config.toml
dataset = "rendered scenes of toy objects such as cars, trees, mugs and chairs"
crop_scale_min = 0.8
horizontal_flip = false
norm = "rmsnorm"
head_dim = 32
layer_scale_init = 0.1
inner_norm = false
layers = 16
width = 192
pooling = "class_token"
momentum = 0.9
lr_schedule = "cosine"
adamw_weight_decay_other_params = 0
Rows from block 5, named by matrix and row number. Each number is 128 + 24 x the weight over its row's rms, rounded and kept within 0 to 255. All counts start at 0. Numbers have three digits each. After the name is the row's rms in percent of the matrix's.
# k: attention key (model.blocks.5.attn.k.weight, 96x192), inputs 64-127
k.0 094:122107146108114105142143156096124142163142109155091142126125113122127121109136112121122122149126111145145173127147153136164129131134140156099083144098137146115116139111138130129137149106112174
k.1 115:150197124106128126121137152158125114155129113120130150107151132097164120174121148111154153143123115122076089077128162089129148086120130120149124151092096101138092127167133155124120145103168121
k.2 103:109119165121103152164136140119109152121141138117119110136137113133147089147130104115172132128131134146092140115140134134129155134097108113145148138137129153126125159159150097099164135126142116
k.3 116:119127132132147109104161124165141131166137130157128152117145136144147171169129137135149125128128118114045059087113137143092125133145107123101141120133113120129168164120129122148078163126149120
k.4 100:115067142150150102148153117113092135113130140107128114069118137136113082132123130118102112109107173123158154173120094153095118191153123109127146127097125083155119141106145150129120125159119162
k.5 084:092117141135098160092144147088108125115098086117109091141107147149170122129132158151125162109123153157137132141155172126114117147109147138120135107111130153112119130144107105143087101131105121
k.6 090:130140105100136121098143131141161137099117091133152116123076151165129123084140115146085096106079086119105096089151117097156127131145142113129124145145134119111137148167114150129165145121126124
k.7 087:189146157158103109081128119149084139110108141140118093099161117152168162107104089116145143115146151158150180158153151137154140116131123099131143135147119141109118145142103123153140104077150112
k.8 103:125143183096109127133089107154086102132126167093113108068110154084128103157143095111112111135111130116128128128114127106138131131146152098134146089141096109133109122111111144155105124153112102
k.9 112:152081163166149140147127165141107156135124133107150121143157161171146144150114108127140147139128141103090155125119083093101124145101118136112157137159115112143103180139117095119130152104150096
k.10 112:182117117136124104119120104084106160145145121103160120179139125092118157149132168142093158095140137128100142131121115119129150172133121113150116124137111143134120195141100132110129093141161168
k.11 100:144139155142143107085125140127136134160121142089135136148116130116139087091126124137195096111133163137126127176142163114128142109092143120133117100107182116086149098117113143125159127119096074
k.12 098:135138125178118149106134160130137121179123126143129115131136117096140102135136127135150169125124134112121085149128152097164149122133159151116103119110123112133120137148130175071157161054168135
k.13 105:114131130103174112125129112125103131107126143115103176105120120166118055143167125124152114162082197179177092135177166138125126132170149061122163086096129120080106123142158129108130131151087124
k.14 098:119103104159116097127085107125151121079090100128156164117101140121111135149105123157120129135114120117087089100057168126122117101131151099175137137105141108147126109162138151108154135173135108
k.15 106:067117123144126121138131160093142099094130160128119129144103160149087116114089114118120125129154078088155116152093109127148135191102148103102118176122122135154130115107106135098129134132119113
k.16 113:107158148146121138089132128124124151097109138132141135127114113133144133133128143110118150156096076099109092161114114131136120098119159126144121068146144119116112114152139167165106129129082131
k.17 090:126127113161150121093130094156116103137123124131100115127083123151141132139136105139176129155102162157151163128128149091154111115129137091104103156117160141124129124162109097121164161092126143
k.18 089:169131104107176152101151149055148137094109095154149163112107144183131150136119146141186103136142127099178104132113113105111135107166158185174105152138119159106156124114098174098134091102134148
k.19 100:148105136111121123103148105149105118094152120127110109147143154124119144118104125104080115101146168152219113194096107104101111133107142152121126156137082124135122154127134150117137143111086095
k.20 103:153140162127133124148141206117053065101100141102091174077165125136152123158108157137124157139136134127115076128115115121133136166138147082163123177118069143156110136135130173142115104124099080
k.21 097:076121149149107086099142081172094109140135148102115102072079142110118124121113104125115124139110137112158091144126134154107124128114130092093132129121137125145126099079154165142141129105118102
k.22 087:085152148116144156141127123152110068126096176152123136103170130155164127134153122155185078141146122132100109117105137126141094132148097117127112104156103106173116093100115138146117160133080097
k.23 107:129123158131120131130145156124118070102128145154093135103142134133132095164137144109175147179110148110109162073146140125135141123151128127138139135074149112145096123137158092127109116096128102
k.24 098:135146097061094121095129080127141129114091147091131137101094146108169140144104108113126088081123097102141126150124106121130107143140113127151106097148117144114128125092075159123146131159102153
k.25 113:121112134175112154152139121127129127138117129128139102124142113134180119145121148145106119124097145113146116138116133093105118131156134152121078147118145118129112120099154140132153152110100128
k.26 111:122117129087080119092113127083167140155116151124122132124135105089161123140105125128114155124110079140113131091075155167150144126109123118126135135110147113163114128139106153131115133150179159
k.27 108:120149139137123115147151142175074103119148117114102159113168140141124092135107110132133145126168147165138167163127152181143123134157141124142150134127111132148110110163135144173138129151103079
k.28 098:131142120127099150144167154150131148159127148140149146108109098197162137122129138138142150132109143087131148105098139143146140139139166149097115124113142140141150123086110148136149143105113161
k.29 112:089131178111148147139172156154115091126136144123114163092161145152152096146150116127122143168147095113048093102113117087110130120123144152081123105126128127136120158127125142141113148103099111
k.30 100:132118150161122153151122136110138114153094130118140136102156147120102108132122112123141129140119072101107167119136118099125136165134127121103122096107074135159093125133107150118155100099109147
k.31 102:136137097126139101094144085137167155128138108141140144159098096151158144149133163133151113134109111110109129119165085130135134112141138149131129129139141120052145125109144128148064130144126077
k.32 101:128142155122090147127136136100112129083153152141132154148092123185162126132134143143150108144114123082136144109143151114132124116131113107116161121127126119112142102156138097160123144140110126
k.33 095:136127106144131149102149141093128139140074118117132133139077111170133141101161125136119082128148159133187113115179106138149119142128111169098135129149146159157150147138092094153103079109115110
k.34 109:107136110116130149125120118112082123121121134126110144095130150155116101178149115098134113118099155131122086144108124093104124151140147101116170104145117091115118132147150187084136171122096089
k.35 108:126104100114120152108134118101103091160097107157117134106169099128136168168110164111127160127110135136092094087114149138108118105162156068130157115103157124133123131133108180142098091124138104
k.36 097:106139134145112171148147166161163128096136147110145115101169117138110109145111136124131134125108104119156098113064101117098115151105107139143154147111155120121084102128140158095142162134136110
k.37 108:098148109147113167141137097100129136125123084119119152117145154132131132158155148137091137132068093103128121130127160148121138136105159143169143143092146132171099129142130118096109130110073150
k.38 113:096126134111149107067129103130157169115106121144152136133117109141080141162138152143104102144118123162137111100124179165143134142151149104123113162138142132127148117151129116112098094122142107
k.39 105:122114084104134151100158105141099155108127188133136135110098157119123117129131101114142122121113159127142123110139103136160128165178139148115128098134107099144142170128130183104142112120152147
k.40 109:127130131125071118098146130112144178124128142114124157178137112099140162126140167112119135155165174152122100091140094157161168147117147114161103097132111136109120151154118161128132123181132161
k.41 102:116106178140137147136157134174111108108132169108116129136122144091181141105108107124077132150138138156134129203142138137124120136090126100088132133089133165156124086121116184098158141122135099
k.42 108:105122125159121117149123111113123141106059116148104108097102072106096147101140117122060083121081155155135125118132100107111105125138136160124089172139165153108119074120140153130131140150118118
k.43 097:109178119138149129142168128133116088111107154138097187106156148110153107152116131151102164135154086148125133107164132133127097113135145097120158146129088149170142089146105130103133122126157104
k.44 087:128135125127131126143148144123114149164143165155129129124166181143132145155160140148153161151106124143102077129100066129111132150172108104124138120127117125178130111143153116133145090132162160
k.45 127:108111139108068126133116131131098125099086085147137121116096105109130129124109113140118119106099128126139216103119103140136131099127144147123104132145129145112148112143146083113159124176137182
k.46 106:156136112116144174135137165112124176117090100162128097092119105181139119108126130151166116089106136169114117107103129131123128096165101151085143132174135107089154100118142117143134115097155110
k.47 100:097122149128127098135123091118154118086108166108157117145092093132113152130120128140153091117109097153149131154093154143153124124054141130101085107152153153137130154141109146084117130122098150
k.48 104:117113109198129133160098126073092064129140134118070088104146141108139121156132118128135145138110090114126144123049120085127135129102110115114136122115079110095120138131089112142150124141094155
k.49 117:084138120097111144114132119148116134114157108114127126113152161095100154144094118145133120118121100083135133084124062125112111133132155115138160124110132122125107128124174130144114120103138134
k.50 094:117116138098146129111118083148103098131107137139123167148173151099113136168105145163138160148092103103114135126119146153100070188140090111128185120152090135113086110143148093118155155144097085
k.51 128:174127089086171106107125083135102119163132128128127091117139108073103132164127140131096103125110086094084094090096097127126127144179123136125146132138141138106130167140152132126118129141134107
k.52 095:149092135128111162125090114175120110122131139088147132151098109197121145114123114160124107109109187153084139144116099139102132107142110109080148116147133115111142166128113108166118117154176151
k.53 089:142086140153093132148121132092111156142145137109102122113126133119099124140130091133147122115106135144147150078157146132148155174146109164157129143143156140146127107142089155175147116107181115
k.54 094:128190167146156118134146116147064098156143124137093118103102161167134149143194152152124140141093145115075060121141127119121136097192133108092167123112126132093113158136120084137070126099088122
k.55 103:125117138144123102128115151118122147120148148126097082142138130144116102127158104128118070129150128136169162169112135147130142114108135121064159124136106130145134166158108135175107172138163152
k.56 095:084163162118139125125179129129149141130139138173138180148172134134107128086127137146149148131124101079123134106126161134152109187138113077127134154120167119154115097113135109139114109149119092
k.57 122:127112129097123150136103140107107163169156128137175088136132082194160147136141137141118110101114148137077136120142129118112122134156119159123139129131133160091137112130144090140121151114126171
k.58 103:074130182092112136123144128136115174123132122122095119117156126097138081121123148115113120091100193131146175131120107115141142144135144117132189101156114094107116115116123139143124196111110099
k.59 103:154164175105139151149106143172081136128163092129131165100100098073129127113099095144150109134126140132143171130111148120150136148126142119096142099116120117145133141133139109111121148134168145
k.60 100:154115121132176139124128131152172133134123143142131137125121140093113120109132131100089136176149100114156090152130162111135147105075131154130108144104138151149094101143131151123128143145152154
k.61 098:190132131110119098158134133148114095119106143139182162169151136094144148148129106159105142136085109149077159133120112108105150125127113153105139128139117132067132144138118097114140152186144152
k.62 094:117138160090141109117098078126083085125145167154148132118134138150107145151141175156144115088137134146114105157066134143130110148132120101144091168108136110118111123100125111125131109143101132
k.63 101:125115130096108122124125107119147087139164182122113174084159171130113108132123116158097127142160172172075138113149117124124133127126140121072096109080130099149114145108105067181097150103109141
k.64 092:141102125168142136149142127114082173150100109151132135091072156156154128159135095159096116088148124111110097119127113141118149145132146127134106132128140147108185115146115121117139137112110102
k.65 094:148119156149135116109132130108146105101161166134100080132128084132103086116148145152190158137126125142088153150123196103124112083100127119125104131099140153115133145104102205170114130123108110
k.66 088:088106136088089146146111162135162108136116102106140096107153150094123132093143093110179125132142045095130186101146127066148098146125093120124119109105139118179122105129151144135126110138153119
k.67 104:089110118136089124126121107136146151202152140112118126141117141118143134144124137095139135116111070078168162148150136100125112151113130117164150132151129130149130127151143118131094136080149124
k.68 088:124159143121165118126124098142159144168092096095121152142157151090124141107095099116173118128123130143184116157146119142090097125150113159098148159133131115137148125095088150159133090118119105
k.69 095:125146107132110143138120123125141107158137139151137076137108096094158123138178129093123097153129097091152187102134147128165106112063084158173133159143116122145135152097103133135100149129112147
k.70 085:131106153126170127125113083156135083084130157137134124142171110090110140070119160116141115168136189146085124143094097119126144123119149175100118095120149142146083124088092169122080109134157143
k.71 089:119172107144111158166095147135151163151104112094148132116126126155124124154129109154084126130192112143164134112129111156096132146131082087125166094117108100128114136113150096129133130166128101
k.72 090:100115121086124128110189140086072123155142137128151156165112118135137165151091119169122114128146121108080140146134115100104153139117105174097125116121171169088106113112110095107104129142148128
k.73 099:173165157107147106092111129129182082118133140120111123111102100117081112134127136132197149182126115168130106137126170154137104119114148082058112153122102139165135124123137149147098102112128082
k.74 091:135159125098093161127127131103112113143119109134106103176087119133124102093136127126128094155093141127121102111096122115123113155127124141138144144099145190091132112145142163110111135170156179
k.75 093:120105134135142126142099146156159124147133163130129137075218152120151122114158106123116114103160097106109127117169137156124148123105127081149128185175081129101164134155129113134137108120148115
k.76 095:165130162110154140136136105103119098162103121134162132181086108064112100127150155138163112130124142151066129138159152143163114070084179110136102122103102116106119139160121126126098124141127129
k.77 095:120088153129119122100151166083150129135133118144110102146107095109134085132153121116075114102125156152127162171143130130111132134121087121091119145064116135074103132112146166124100136128132175
k.78 092:141109114113161089110134118143136112148174168109119137095124141111082123100119129100151173133130152138112108111108131106153108097140165160118121118142141164179113163102100167143125086117078111
k.79 088:186133155146126150165103094149163125170139109139154138137150133105125126149183113088132096148142128128094098134117121157131141146137135123176124137106175115157171154146097114119147155130115102
k.80 094:117167110102158155180163138098116139123103128133095103096143145122169143092129100148083072119121112110158193148096110095149099097139105171148150129120129098095089169123137120112141122144111146
k.81 101:128151106128127147129089068139174118146105152131118139119143130078093107128157154129174138095128165145140096122128202107144163108113146153149130118143115170095090123155144173126126126111155101
k.82 089:177119142137133146142134128116127102143150107145098118102142160122112107096158122122138102152155107101133142165093134090154137109128133158078159109129152174165125077084109137148140170139105134
k.83 085:158132135161135136150125125153126164099133136158121164080123090166113148088135101098162107142130127113130207173136116155112141078141135112103135120112203131169128140126092095129143148122102159
k.84 103:119133138112126113139144075112117143140131132124122123152053091131121147088108119114145122100153219156149092119101099157126115113139138078136130107135130137142134123107117132176134126115122110
k.85 101:113130130159144118136149124104144120123138159127138118112112172139124131123100112126101148123142094078156087145109111126106113079118109148143147165137151131115143135117138149152138093118103121
k.86 081:106146135179168156136127103128160122141129130126146143101125091129114125124156153156092128126112192166108099100109098130122164130156152135152103128124166098088096141102153148122096101117149179
k.87 096:128125152115107125125122124155105111183147132104099113109129162133098107095137085094145135149085191165145085093082104127140160097157148118102124088145138130138125125096148167123123115089154125
k.88 087:114136154064135159154133140143134141083108186130136144125157095103155133101121109135183112165139109064149143169109153121106109135123121118124163116103131113107106123120131153139130121186132152
k.89 091:132135122162138137118093107134133129141106094139119182112084097112113137122129129155104179082122158156061096094158098119115099104117122130097096133134105163119150122131068130102126123121125117
k.90 095:094131109118115078137096114106122121154128121109085111124140104158108098090151108128130129106144185152113123122101126129119163114148137123110162124128133208131122153107091106150122136150141104
k.91 101:151114168099141123139109186150170092068151133133081091130169186119117102138151147131163163127157165140105080128168149141139146121097119091111135138110124134145087117093144139171125130093125153
k.92 101:130140125193132122099171124105152115129097144140131116155097078151134105152110138121120137072148192152124130113157120109114175114112114137136119146159136160093167107119134160116135170079169111
k.93 094:119117109157107144098144110127093134124142138100136128160096148118130104108121112133076091100139083116113150111087140115124127128103128120112122139093135152099147142117119141083165156168111135
k.94 096:126159098129121114127104130109169099151119148134113153091078101147111088106146139124140144153123116131210143157110143103127100078093127116120153132146112109137126154126134161158091117116142085
k.95 095:111143124117059156127130145159150124121111080148127147113150154178150125169127074111138143088114118122159136118171132119114116126144140114169132130106115102156119133156148106118163113099119125